config = dict(
    image_size=48,
    upsampling='nearest_conv',
    muon_scale='spectral',
    orthogonalizer='newton_schulz_5',
    grad_clip=1.0,
    warmup_steps=1280,
)
Rows from block 7 of a small segmentation model, named by matrix and row number. Each number is 50 + 15 x the weight over its row's rms, rounded and kept within 0 to 99. All counts start at 0. After the name is the row's rms in percent of the matrix's.
After each channel's rows are labels from the 100 images, of 14848, where the channel reaches its highest value: "responds to" is what is common among them. Only what is clearly more common there than usual is listed. The data: rendered scenes of coloured solids on a plain floor.
# conv: 3x3 conv (model.enc.2.1.conv.weight, 128x128x3x3, each kernel summed), inputs 0-127

conv.59 094:60 59 65 20 38 68 31 58 49 56 45 47 32 64 42 16 48 24 30 30 60 45 52 34 45 39 40 63 75 49 16 36 61 25 39 34 73 18 39 63 39 56 48 34 60 47 68 46 47 70 58 34 46 27 58 21 65 57 54 67 60 46 43 57 37 49 47 28 38 66 60 51 39 52 54 31 57 39 57 70 44 54 19 34 38 40 64 76 55 53 26 64 40 56 67 61 90 42 42 44 28 25 53 32 25 50 36 22 65 58 41 63 53 47 48 48 49 54 49 39 45 18 53 63 34 43 62 73
responds to: cube frame

conv.37 092:50 46 52 59 53 58 90 39 37 68 26 70 45 73 57 29 20 77 58 38 64 53 63 55 41 55 52 69 67 33 44 55 51 41 35 32 47 12 68 42 45 55 24 55 28 65 39 58 33 80 59 36 39 41 79 38 47 53 55 65 69 64 54 46 53 43 46 41 23 44 67 46 64 33 64 65 28 61 61 51 52 43 76 45 42 39 41 27 35 57 43 67 46 45 49 52 52 30 62 34 64 27 44 47 73 63 51 33 73 58 39 63 45 45 42 77 26 47 59 36 56 36 25 57 24 18 35 68
responds to: tube

conv.60 118:63 31 46 48 34 52 36 34 49 59 39 47 62 34 47 43 50 37 44 48 41 64 56 64 22 47 48 44 34 31 53 43 43 52 52 35 32 43 62 80 37 49 57 43 43 48 65 47 45 27 43 78 31 50 73 65 23 78 51 56 24 37 58 35 40 44 41 11 37 64 41 32 43 33 51 78 39 23 52 34 32 69 33 35 26 43 59 40 60 51 63 74 48 66 50 34 33 34 48 58 48 69 37 41 42 70 57 22 55 56 57 60 42 62 44 87 56 24 38 19 09 79 63 51 53 51 37 58
responds to: disc; cog

conv.40 104:50 37 25 57 33 58 29 31 64 43 42 62 40 40 54 62 51 24 32 34 54 52 28 25 46 37 58 21 64 44 49 31 50 19 50 71 59 57 51 69 31 46 27 37 64 57 44 32 74 46 42 80 33 27 47 82 60 55 62 49 48 49 41 49 55 52 34 35 41 47 52 52 56 28 23 45 36 35 41 74 41 50 37 35 74 49 29 75 74 22 53 45 32 61 57 28 32 24 82 66 54 55 29 54 67 36 52 31 40 38 45 70 49 68 48 47 46 43 42 41 38 56 12 56 27 53 59 50
responds to: light from behind the scene

conv.127 095:43 22 41 32 54 39 79 35 54 57 52 47 30 58 40 52 30 21 47 64 47 44 44 58 37 45 80 42 62 41 34 59 17 44 46 40 60 42 60 52 46 46 57 52 26 41 39 66 49 19 50 40 56 39 31 46 35 45 33 51 37 42 50 38 60 34 44 26 52 35 28 50 21 48 32 38 36 08 34 28 40 53 42 22 25 32 67 44 52 52 62 44 45 48 55 55 73 17 52 38 50 24 25 37 29 28 45 45 62 75 54 58 40 45 63 69 86 38 25 58 33 36 44 40 44 42 31 39
responds to: light from the left

conv.87 121:63 44 56 49 49 47 38 36 38 45 47 57 46 27 55 58 51 51 38 34 40 56 50 43 73 46 74 27 42 24 42 56 33 63 37 62 55 56 66 81 31 56 35 47 52 63 35 56 39 49 69 39 32 52 76 49 33 34 75 17 35 55 44 63 45 58 66 44 73 55 46 39 53 18 20 42 35 59 50 58 52 67 51 54 72 67 00 39 62 39 57 18 57 47 40 47 28 51 14 79 58 56 71 61 61 77 84 65 61 42 60 48 70 61 33 44 33 47 39 50 40 53 61 49 75 64 38 51
responds to: light from behind the camera; cone

conv.46 103:26 34 33 44 49 34 63 40 40 14 70 69 44 55 54 43 48 49 61 23 71 34 57 55 33 27 40 37 34 44 44 52 75 52 06 34 63 43 49 51 43 34 39 47 49 49 60 59 36 36 33 62 79 70 36 54 53 52 25 49 36 21 52 44 45 30 41 27 54 46 59 29 41 35 76 59 43 41 43 45 38 18 38 55 32 42 79 37 28 48 50 62 42 77 54 71 42 43 42 44 42 73 47 40 38 57 68 52 73 54 59 59 51 43 56 47 63 32 18 58 35 81 35 63 62 62 24 68
responds to: torus

conv.71 095:58 31 67 63 41 41 51 31 42 28 52 59 37 44 55 79 35 53 56 53 54 32 32 40 35 45 54 16 44 45 53 57 69 31 39 29 59 73 46 46 61 51 38 39 54 61 79 58 66 06 24 41 41 33 77 51 29 39 63 26 37 30 52 40 55 59 54 49 48 39 20 30 50 46 78 44 35 39 33 45 23 61 42 65 67 14 63 68 38 35 60 67 50 62 38 57 36 41 49 57 53 27 40 50 39 55 37 39 26 57 44 66 55 46 34 49 58 28 26 37 54 62 40 46 48 06 35 47
responds to: jack; star block

conv.24 110:34 45 12 56 32 46 62 18 64 61 57 85 37 37 64 64 48 43 35 60 59 63 48 43 34 60 38 55 45 42 56 49 50 57 68 74 52 55 29 51 46 45 27 57 53 38 87 46 62 64 55 66 45 27 59 60 83 68 75 64 42 36 39 35 36 63 37 36 38 68 49 45 51 38 23 55 40 23 71 67 72 11 40 49 66 41 79 60 82 35 61 48 42 42 56 40 40 52 35 55 41 56 43 56 54 38 46 33 67 34 46 38 51 55 59 45 65 85 85 57 54 51 43 50 27 49 45 58
responds to: light from the right; jack

conv.45 094:28 42 46 62 66 43 80 57 29 49 48 32 67 41 46 71 56 60 56 48 62 54 45 79 44 53 53 51 58 40 64 19 76 54 36 12 41 45 40 43 44 33 37 55 38 50 42 55 41 64 48 51 74 50 33 27 57 36 43 50 34 71 35 65 60 26 65 35 29 60 46 44 63 52 70 23 39 27 48 28 37 32 43 49 48 50 64 47 52 13 69 64 43 75 61 68 57 36 36 46 23 42 43 24 75 39 36 33 70 32 47 61 51 12 55 64 61 31 58 43 52 76 38 34 59 28 35 47
responds to: jack; spring

conv.44 097:35 42 46 33 24 46 60 30 39 65 43 38 52 43 26 33 41 37 57 48 39 61 42 63 45 20 31 29 71 53 62 36 57 63 71 16 68 29 54 48 34 55 45 46 39 31 46 72 61 63 47 49 43 50 56 41 44 26 15 74 42 31 40 45 64 39 66 36 33 53 42 72 48 64 30 38 42 78 62 57 32 65 39 61 35 17 64 56 77 28 37 59 39 42 58 70 55 36 42 61 28 40 55 13 62 61 25 56 55 37 42 48 34 70 65 38 41 19 26 54 47 41 53 63 53 37 58 38
responds to: light from the left

conv.74 122:49 59 44 49 32 47 47 32 40 45 62 32 68 52 47 94 54 47 30 42 49 61 50 61 62 54 59 32 37 31 37 57 68 26 35 50 54 42 78 64 52 56 58 36 51 40 52 71 67 42 73 42 55 52 89 53 50 43 60 12 16 55 58 54 51 61 36 33 60 41 39 38 56 40 36 40 43 40 37 71 38 64 27 69 47 59 30 51 47 18 62 15 62 42 55 51 36 45 46 74 37 47 49 45 70 42 43 53 57 52 50 53 63 50 39 34 15 06 42 82 46 25 42 60 70 31 42 61
responds to: light from behind the camera

conv.20 087:50 40 62 44 53 59 61 43 76 46 80 31 46 34 52 31 20 58 68 42 43 25 28 50 22 50 42 38 53 31 40 70 65 82 40 36 71 77 50 51 51 53 30 25 26 72 68 59 55 28 25 36 36 47 46 66 32 30 49 51 43 44 63 29 59 29 33 53 71 68 35 53 50 15 68 50 63 72 38 49 37 39 44 53 58 63 66 64 64 56 51 37 53 38 72 71 26 33 42 41 48 26 38 57 52 30 26 34 40 53 42 26 45 29 45 52 41 43 35 60 50 55 43 68 77 34 47 37
responds to: jack; cog; star block

conv.109 087:66 52 55 32 57 70 52 37 61 42 42 68 44 64 42 37 36 46 56 61 33 51 34 45 58 40 26 56 42 68 49 23 27 28 58 51 62 32 24 60 21 74 57 73 21 46 27 51 24 40 36 70 20 45 37 47 38 26 35 85 67 48 63 67 30 48 30 59 42 37 64 45 25 56 81 63 57 60 62 50 39 41 51 28 15 36 39 41 43 75 59 54 34 48 62 69 44 46 58 52 39 57 53 20 56 47 32 39 55 46 46 61 57 74 26 54 40 74 61 23 50 44 37 66 56 66 49 53
responds to: light from behind the scene; bowl

conv.98 152:55 43 37 57 51 46 62 36 48 51 54 55 40 42 71 17 36 32 40 38 76 81 63 68 67 69 41 42 33 46 51 57 26 28 29 27 39 52 54 65 19 60 43 54 27 49 42 43 50 77 43 54 35 18 52 29 43 47 60 76 67 49 53 45 41 49 31 81 50 42 42 45 42 37 82 52 73 62 45 41 48 46 73 55 42 14 31 46 52 67 59 32 52 61 51 37 46 61 53 52 37 74 41 39 37 29 66 23 53 46 47 40 41 40 25 63 60 60 60 14 65 34 52 37 33 67 34 24
responds to: count: one; light from the left; bowl

conv.121 107:49 45 35 37 38 46 30 41 51 49 57 40 49 28 38 42 29 48 35 50 40 47 36 64 33 46 35 48 47 61 55 38 49 33 22 38 52 49 37 39 52 54 46 33 54 59 59 40 36 32 55 84 55 58 53 29 33 38 47 23 54 33 43 24 00 28 05 76 89 36 44 54 54 58 54 64 41 66 33 70 38 47 27 79 34 52 48 73 44 41 69 63 63 52 43 59 63 27 50 30 53 58 58 58 55 43 48 49 36 37 67 27 37 39 66 41 31 43 31 38 51 30 36 45 61 66 79 37
responds to: wedge

conv.8 108:42 31 45 49 66 47 72 80 34 53 52 40 61 49 53 41 39 28 48 38 32 46 51 44 52 35 43 39 33 41 34 68 66 36 67 35 61 35 40 38 30 63 43 37 34 65 64 44 62 45 51 33 54 68 36 81 56 78 53 59 28 55 35 54 29 55 37 30 53 64 54 64 79 38 74 60 67 47 61 61 46 47 39 74 57 28 45 41 73 29 49 41 24 74 54 39 29 67 48 58 40 35 42 23 62 46 34 13 58 69 52 35 40 39 70 64 65 35 21 85 60 36 33 56 55 22 39 71
responds to: count: five

conv.64 101:39 56 36 43 60 36 70 56 80 35 30 56 71 49 38 52 50 55 49 80 43 57 40 48 41 43 35 31 27 27 28 55 37 66 70 40 71 73 63 35 56 48 39 53 53 56 63 61 77 62 51 67 67 36 52 39 32 42 45 53 67 39 51 50 63 32 54 57 93 53 47 61 44 58 22 40 68 47 77 33 34 27 40 40 44 55 68 16 50 41 71 46 59 42 63 61 67 47 43 34 55 47 28 29 55 47 34 57 30 40 54 68 46 71 29 54 62 20 31 21 70 36 63 46 49 41 38 13
responds to: light from the left; egg

conv.76 094:55 54 63 43 31 55 62 78 57 32 27 36 55 31 36 34 45 51 64 41 63 36 46 54 59 44 53 58 42 42 53 55 51 30 18 45 28 12 25 58 49 42 39 41 45 52 52 37 49 48 40 70 73 57 64 61 47 58 54 55 59 73 67 53 72 44 52 23 41 78 47 25 40 59 64 52 39 15 43 49 17 57 59 21 41 34 59 57 39 81 46 44 50 56 44 27 64 49 52 38 37 40 48 39 24 66 64 36 52 49 29 68 63 36 51 83 58 38 64 57 15 67 26 81 38 29 40 59
responds to: spring

conv.122 102:43 56 30 36 22 69 40 52 49 61 79 54 20 36 63 84 33 34 51 52 38 51 48 48 48 46 49 50 37 29 51 53 42 44 60 41 51 44 40 65 50 11 48 35 47 58 79 51 45 28 60 37 49 27 71 59 62 54 73 21 27 50 78 51 52 12 43 31 40 38 48 36 52 14 39 45 29 18 16 54 47 73 42 54 47 57 37 41 48 62 43 40 25 38 41 66 44 40 46 33 72 60 31 70 46 49 54 43 42 59 54 48 44 46 23 37 55 40 26 54 46 55 68 61 80 38 38 49
responds to: light from the right

conv.54 087:19 33 52 46 35 54 25 54 28 38 49 55 48 42 50 39 39 41 34 48 47 40 57 47 40 32 49 31 35 37 50 63 65 41 53 47 84 49 69 30 58 61 51 47 61 45 52 33 58 30 50 62 48 41 44 45 68 39 32 67 55 53 25 48 58 39 41 34 76 91 69 56 38 80 36 30 56 52 49 50 33 20 57 28 74 39 36 34 25 35 32 26 54 30 31 31 51 48 45 53 41 30 55 42 74 51 64 66 59 48 27 60 31 75 54 55 47 46 54 46 24 29 50 29 10 70 29 67
responds to: star block

conv.112 124:33 58 60 43 30 49 56 68 49 73 55 40 51 36 45 28 53 40 74 69 54 28 40 52 40 37 33 69 47 39 85 54 29 67 46 44 53 65 49 38 38 56 43 36 33 54 94 33 47 44 44 40 71 49 78 42 35 53 50 15 56 75 25 52 56 74 37 49 47 33 50 32 47 44 65 60 48 25 28 32 61 33 49 27 63 45 90 20 62 56 57 45 43 66 52 56 35 48 58 60 51 67 46 52 28 51 38 46 80 48 57 59 59 38 40 54 75 56 54 47 47 39 73 19 33 33 24 59
responds to: light from the right

conv.102 108:48 33 93 52 71 51 48 74 52 69 29 47 45 35 57 49 65 39 73 67 45 43 65 56 64 54 55 78 49 63 47 23 32 43 56 51 38 45 40 51 50 32 47 64 43 74 14 25 45 41 44 44 69 59 45 14 62 28 50 84 53 43 58 56 38 57 77 51 41 51 47 63 29 81 27 68 78 50 31 64 44 26 65 42 45 33 55 51 63 32 48 71 61 36 32 30 55 24 59 41 56 25 34 46 40 70 43 57 36 32 72 46 39 43 41 66 63 65 32 52 56 41 32 56 56 61 57 56
responds to: light from behind the scene; bowl

conv.81 090:30 49 40 65 32 22 54 90 49 53 37 47 46 62 41 52 60 47 56 30 52 50 62 30 69 60 60 19 54 40 64 26 77 53 38 53 57 31 55 25 61 38 46 63 51 50 31 66 47 79 53 27 59 36 63 57 65 66 63 51 23 51 25 39 77 50 52 43 50 66 54 60 38 38 52 35 54 59 25 52 39 41 55 93 71 64 15 44 39 53 42 39 72 47 62 46 25 54 49 41 73 48 58 39 34 27 21 47 51 64 74 28 59 54 40 46 38 43 50 31 30 45 50 42 59 13 42 55
responds to: spring; tube

conv.13 099:37 53 18 59 07 69 33 45 45 37 78 45 59 50 60 76 30 50 29 42 46 54 50 60 57 19 76 34 48 21 41 40 55 35 32 59 61 58 30 69 55 42 41 68 50 61 60 41 64 82 84 67 36 50 48 83 49 31 48 45 13 61 51 47 47 66 41 11 55 27 36 47 62 39 43 45 67 34 39 90 41 57 44 31 34 46 48 54 57 45 27 24 55 75 45 42 54 45 45 51 63 64 48 51 59 44 44 64 41 54 43 30 45 31 43 58 49 54 56 66 58 69 41 48 49 32 53 54
responds to: light from behind the camera

conv.125 094:54 37 41 33 45 48 61 55 43 35 55 32 51 48 58 35 65 47 57 57 51 73 54 46 48 42 39 44 19 62 58 54 45 37 65 28 59 57 82 33 33 45 37 41 47 33 96 35 84 60 23 12 56 68 46 42 27 62 58 64 49 42 52 54 36 47 58 15 49 69 58 20 73 58 49 18 57 60 30 42 63 38 35 62 50 49 43 30 66 44 44 22 40 36 41 46 52 63 18 51 58 43 59 59 60 56 89 47 55 55 50 68 31 60 57 54 58 56 71 48 38 37 42 38 23 51 36 24
responds to: dome

conv.4 094:35 45 55 06 71 51 38 47 67 33 51 26 59 34 44 45 43 25 68 62 53 84 36 58 59 42 57 42 65 32 53 56 51 28 34 18 61 50 39 60 27 44 47 22 30 65 27 51 44 50 56 56 36 42 54 65 38 45 34 55 76 61 39 47 40 32 39 39 57 60 56 52 66 25 73 54 32 13 65 42 34 32 30 25 55 40 43 60 48 33 53 41 60 53 54 55 59 47 39 42 25 42 30 48 39 53 39 27 18 42 37 60 66 65 51 60 57 66 23 25 48 56 46 46 58 41 89 33
responds to: light from behind the scene

conv.96 082:48 42 62 28 52 32 63 89 42 55 58 40 71 28 29 28 71 70 63 68 40 45 35 40 47 57 72 45 74 47 49 55 64 67 49 46 94 43 59 24 38 37 61 47 50 53 43 42 45 46 36 43 49 63 33 33 53 36 44 38 37 48 24 69 66 40 43 41 33 65 31 76 54 70 53 82 56 99 29 68 41 68 43 50 39 45 38 57 12 34 57 49 45 33 29 39 51 19 44 58 44 34 39 60 32 45 49 58 58 48 60 58 58 59 54 27 46 44 36 36 53 60 58 44 43 67 32 37
responds to: light from the right; egg

conv.86 108:33 40 14 24 27 47 24 57 70 41 56 87 22 48 44 41 24 29 29 39 61 57 48 44 59 56 64 54 59 59 52 52 24 36 68 50 56 56 21 65 41 43 63 33 59 47 36 54 64 52 65 31 44 72 40 76 58 28 20 64 46 33 61 41 46 63 38 28 54 70 40 36 41 27 17 56 67 51 33 64 30 40 42 24 42 49 53 80 66 35 49 68 47 54 70 51 29 38 57 54 66 59 52 37 55 39 41 58 49 31 51 59 69 44 56 55 59 41 23 20 52 54 40 61 31 59 65 44
responds to: light from behind the scene

conv.34 092:55 24 54 45 34 48 78 47 42 54 61 37 62 27 46 37 38 28 65 51 54 47 51 30 37 31 36 35 55 52 49 53 67 48 58 44 61 64 37 40 42 57 60 55 52 52 45 69 51 49 55 49 41 56 53 38 61 50 36 58 42 82 67 51 27 41 56 29 10 45 59 19 34 45 52 25 30 09 54 63 15 41 33 70 27 72 36 35 39 74 81 34 35 54 46 38 34 25 66 53 36 45 45 48 58 21 50 19 52 45 45 27 36 41 46 76 31 36 61 35 39 30 50 50 37 48 25 60
responds to: count: five

conv.56 112:70 56 30 67 47 74 38 54 39 65 68 47 65 24 56 37 35 47 57 66 46 20 67 49 59 36 46 40 56 58 34 39 37 65 58 51 39 43 31 41 75 59 47 33 42 41 51 34 51 47 78 35 25 70 45 56 42 53 49 38 42 47 43 33 34 24 33 39 52 36 27 30 64 49 32 37 75 43 64 64 60 84 36 29 36 55 41 75 67 20 48 41 53 74 45 49 52 35 47 49 39 17 41 60 39 77 95 56 33 32 34 37 54 17 38 61 37 46 43 65 59 41 49 49 65 45 28 46
responds to: light from behind the camera

conv.77 087:50 54 38 33 43 61 43 51 64 57 52 91 24 57 49 61 41 30 32 51 59 41 55 59 39 45 48 49 33 36 38 41 67 51 27 60 09 42 48 61 51 51 62 45 30 21 36 37 46 34 43 55 58 39 52 53 26 60 51 38 54 44 67 37 87 38 26 50 66 72 25 88 22 69 93 44 35 52 45 63 77 61 49 33 62 34 46 33 49 66 31 18 53 44 34 42 51 54 42 47 33 63 43 54 44 72 46 62 60 63 31 77 43 41 37 78 43 53 43 38 38 67 41 56 61 50 43 54
responds to: cone

conv.29 095:70 47 59 54 63 31 49 22 46 22 70 54 66 25 51 44 41 52 41 30 45 57 36 43 47 40 73 52 46 43 77 79 73 58 69 38 63 28 53 41 59 67 49 41 65 38 45 34 36 40 36 39 50 55 47 41 55 45 84 24 08 54 44 75 63 49 46 34 49 51 25 58 20 66 45 78 47 49 45 34 53 65 44 57 23 76 10 51 39 51 66 31 54 58 43 59 57 25 33 74 34 34 45 47 57 29 53 45 63 61 58 71 59 39 56 40 50 20 50 46 65 70 50 50 55 62 30 59
responds to: light from behind the camera; star block

conv.65 102:48 40 72 47 59 52 21 49 43 52 35 53 42 33 37 97 64 56 42 59 73 45 51 68 40 65 55 77 57 49 40 33 43 43 17 41 50 37 70 47 31 48 40 44 57 34 42 31 63 40 29 44 53 27 62 44 57 86 44 41 52 32 68 50 21 35 39 43 51 51 57 27 34 44 37 74 57 55 52 39 66 79 46 41 67 35 41 40 70 52 60 90 46 65 42 20 57 60 52 66 56 71 61 26 22 50 25 61 27 62 68 48 61 69 56 60 64 45 38 77 75 52 54 50 50 45 55 64
responds to: pyramid

conv.66 106:61 53 91 44 51 64 66 43 36 64 41 48 39 31 47 43 59 27 71 77 30 20 46 40 37 53 51 52 53 32 63 49 13 46 41 58 39 34 49 47 48 41 51 50 48 53 29 71 15 50 46 50 55 58 45 34 64 17 19 33 33 61 58 61 42 43 53 66 44 41 45 35 24 65 36 55 70 26 31 39 34 74 16 45 38 63 54 59 37 29 53 41 55 30 68 45 84 35 40 45 61 48 41 20 40 67 34 74 64 16 46 51 68 57 42 46 45 60 36 49 30 51 43 50 62 48 46 65
responds to: light from behind the scene; egg

conv.48 109:49 38 29 52 51 62 39 39 51 52 49 40 51 42 47 59 54 48 57 52 56 46 25 43 40 40 59 51 44 24 50 73 69 38 36 36 77 60 71 43 25 32 15 37 38 42 55 34 34 43 13 52 50 40 39 42 36 52 49 38 57 50 52 57 51 35 17 21 64 94 64 40 21 46 68 47 56 31 55 50 46 50 32 65 46 22 50 61 32 30 50 57 56 37 66 73 26 36 39 50 43 23 27 40 57 44 44 45 64 32 23 60 39 64 19 53 42 27 39 59 60 30 75 55 37 50 25 70
responds to: cube frame

conv.89 103:65 39 64 42 39 37 59 67 66 40 48 58 65 48 35 46 56 43 49 59 47 31 49 66 43 30 55 43 47 55 40 56 84 52 46 28 38 20 74 53 31 65 36 70 41 15 42 41 35 41 60 49 58 58 54 59 50 41 79 74 41 99 32 52 50 34 30 11 37 27 58 41 56 54 43 42 55 44 27 46 33 43 40 53 11 69 23 43 46 30 36 42 46 64 71 38 29 43 53 51 36 70 53 42 92 41 61 40 55 44 55 47 65 52 54 56 55 26 59 53 39 67 50 66 44 58 50 50
responds to: light from the left; spring

conv.84 097:41 53 69 66 78 45 71 34 05 51 64 81 41 38 53 48 76 60 57 63 55 51 41 39 31 57 37 46 41 54 45 56 47 49 38 63 41 50 63 23 78 45 61 70 17 82 22 37 59 51 49 38 63 64 66 29 60 30 63 43 48 45 51 58 62 61 45 52 25 34 39 62 29 38 46 50 50 51 69 44 59 75 42 47 55 23 31 35 44 64 59 60 59 55 58 58 28 33 53 67 46 62 61 62 15 74 57 86 49 53 26 58 44 64 24 42 45 42 58 53 59 37 29 40 60 35 32 67
responds to: cone

conv.92 094:77 43 51 62 29 60 55 43 39 51 43 79 62 60 31 46 62 54 30 43 13 45 39 54 57 49 47 51 39 48 53 44 56 68 42 82 35 58 64 70 42 67 43 38 49 51 48 32 40 59 62 38 25 57 45 79 49 35 63 39 60 54 29 34 33 30 42 85 53 40 27 36 46 54 43 55 37 44 66 48 75 50 63 56 53 55 47 49 55 86 22 57 44 68 55 47 49 65 55 23 78 59 52 52 49 50 68 53 53 54 39 49 26 44 30 20 53 73 28 73 31 59 32 40 06 60 36 80
responds to: light from the right; egg

conv.70 145:35 53 61 45 52 40 51 33 43 58 72 70 29 35 56 52 72 67 62 74 52 31 54 45 38 65 54 53 40 49 50 48 04 62 45 40 23 43 28 58 22 31 40 54 26 49 41 14 35 42 53 36 60 52 66 47 74 59 64 12 74 37 59 44 62 24 62 43 42 39 52 38 61 21 71 71 26 26 63 25 55 65 63 24 60 67 63 32 36 62 51 77 36 69 40 45 43 46 37 53 61 69 47 56 28 32 38 55 56 33 57 66 49 36 54 46 53 63 50 81 42 50 37 56 50 31 48 58
responds to: light from the right

conv.80 084:26 50 35 59 51 98 59 71 38 53 47 65 52 50 76 34 49 60 53 48 58 51 50 38 61 54 57 41 48 38 66 36 40 49 41 48 60 42 30 57 37 50 49 44 88 47 58 70 66 42 55 45 43 42 46 55 45 49 29 80 65 55 27 35 70 34 29 64 71 63 63 54 33 79 53 46 21 34 60 36 63 54 40 61 36 62 46 27 53 27 47 21 53 42 54 76 39 51 57 21 51 50 41 54 13 44 39 58 20 26 45 32 61 79 47 66 58 42 26 28 37 61 45 52 40 17 51 34
responds to: cube frame

conv.106 102:61 25 42 59 27 34 38 53 82 51 32 33 29 42 41 44 30 35 64 58 74 42 52 25 54 71 60 39 59 61 49 56 53 44 50 46 49 45 62 50 57 52 54 54 43 42 47 15 45 46 41 65 37 72 50 64 61 29 47 55 38 43 56 66 43 70 48 46 32 62 31 27 89 71 45 40 34 55 36 44 34 65 51 48 72 39 58 51 61 78 56 57 53 71 32 40 64 54 70 55 60 14 36 49 60 88 77 57 54 58 39 56 54 22 46 80 68 42 58 51 54 78 69 50 30 12 61 60
responds to: light from behind the scene; spring

conv.41 089:39 54 74 61 52 33 77 49 50 47 53 51 27 54 53 33 64 61 40 75 41 53 56 41 37 71 71 56 59 76 38 40 50 56 18 26 41 41 28 65 46 53 38 70 23 36 27 34 47 48 46 26 74 57 40 35 44 62 27 58 35 74 85 62 73 46 41 65 47 40 50 50 53 78 64 80 48 44 31 46 39 57 81 44 53 26 43 54 38 63 50 68 40 48 59 63 75 34 55 48 21 53 42 39 23 26 40 49 46 53 44 77 62 47 64 67 45 55 35 63 41 58 12 40 65 54 66 54
responds to: tube

conv.126 093:99 47 74 43 50 48 54 70 47 52 68 85 54 45 54 49 48 62 44 28 33 24 51 52 43 34 40 41 40 39 31 52 53 49 33 51 43 57 30 12 47 37 31 42 56 51 43 59 48 37 53 44 47 47 48 48 11 41 46 51 59 32 34 33 45 21 46 20 27 37 30 49 48 62 46 38 77 39 48 18 69 67 28 76 70 49 39 43 54 33 40 38 56 65 37 59 55 35 46 54 40 40 42 66 66 56 81 66 41 48 28 35 42 42 60 59 47 50 74 35 57 54 73 28 32 59 68 39
responds to: cog

conv.107 103:45 79 43 69 33 45 17 53 60 38 50 45 55 31 48 64 14 75 35 62 46 17 39 82 31 49 48 36 23 36 55 51 33 38 68 85 29 62 43 45 65 48 65 54 37 67 34 34 59 51 51 57 70 53 57 79 37 66 48 31 76 37 66 43 36 81 47 43 33 25 48 44 60 41 59 46 46 63 41 35 54 73 66 39 93 63 62 39 52 61 39 52 59 52 46 35 37 60 59 49 66 44 37 42 35 53 63 47 76 59 45 52 31 27 39 62 44 43 67 37 43 39 29 39 33 46 64 56
responds to: light from the right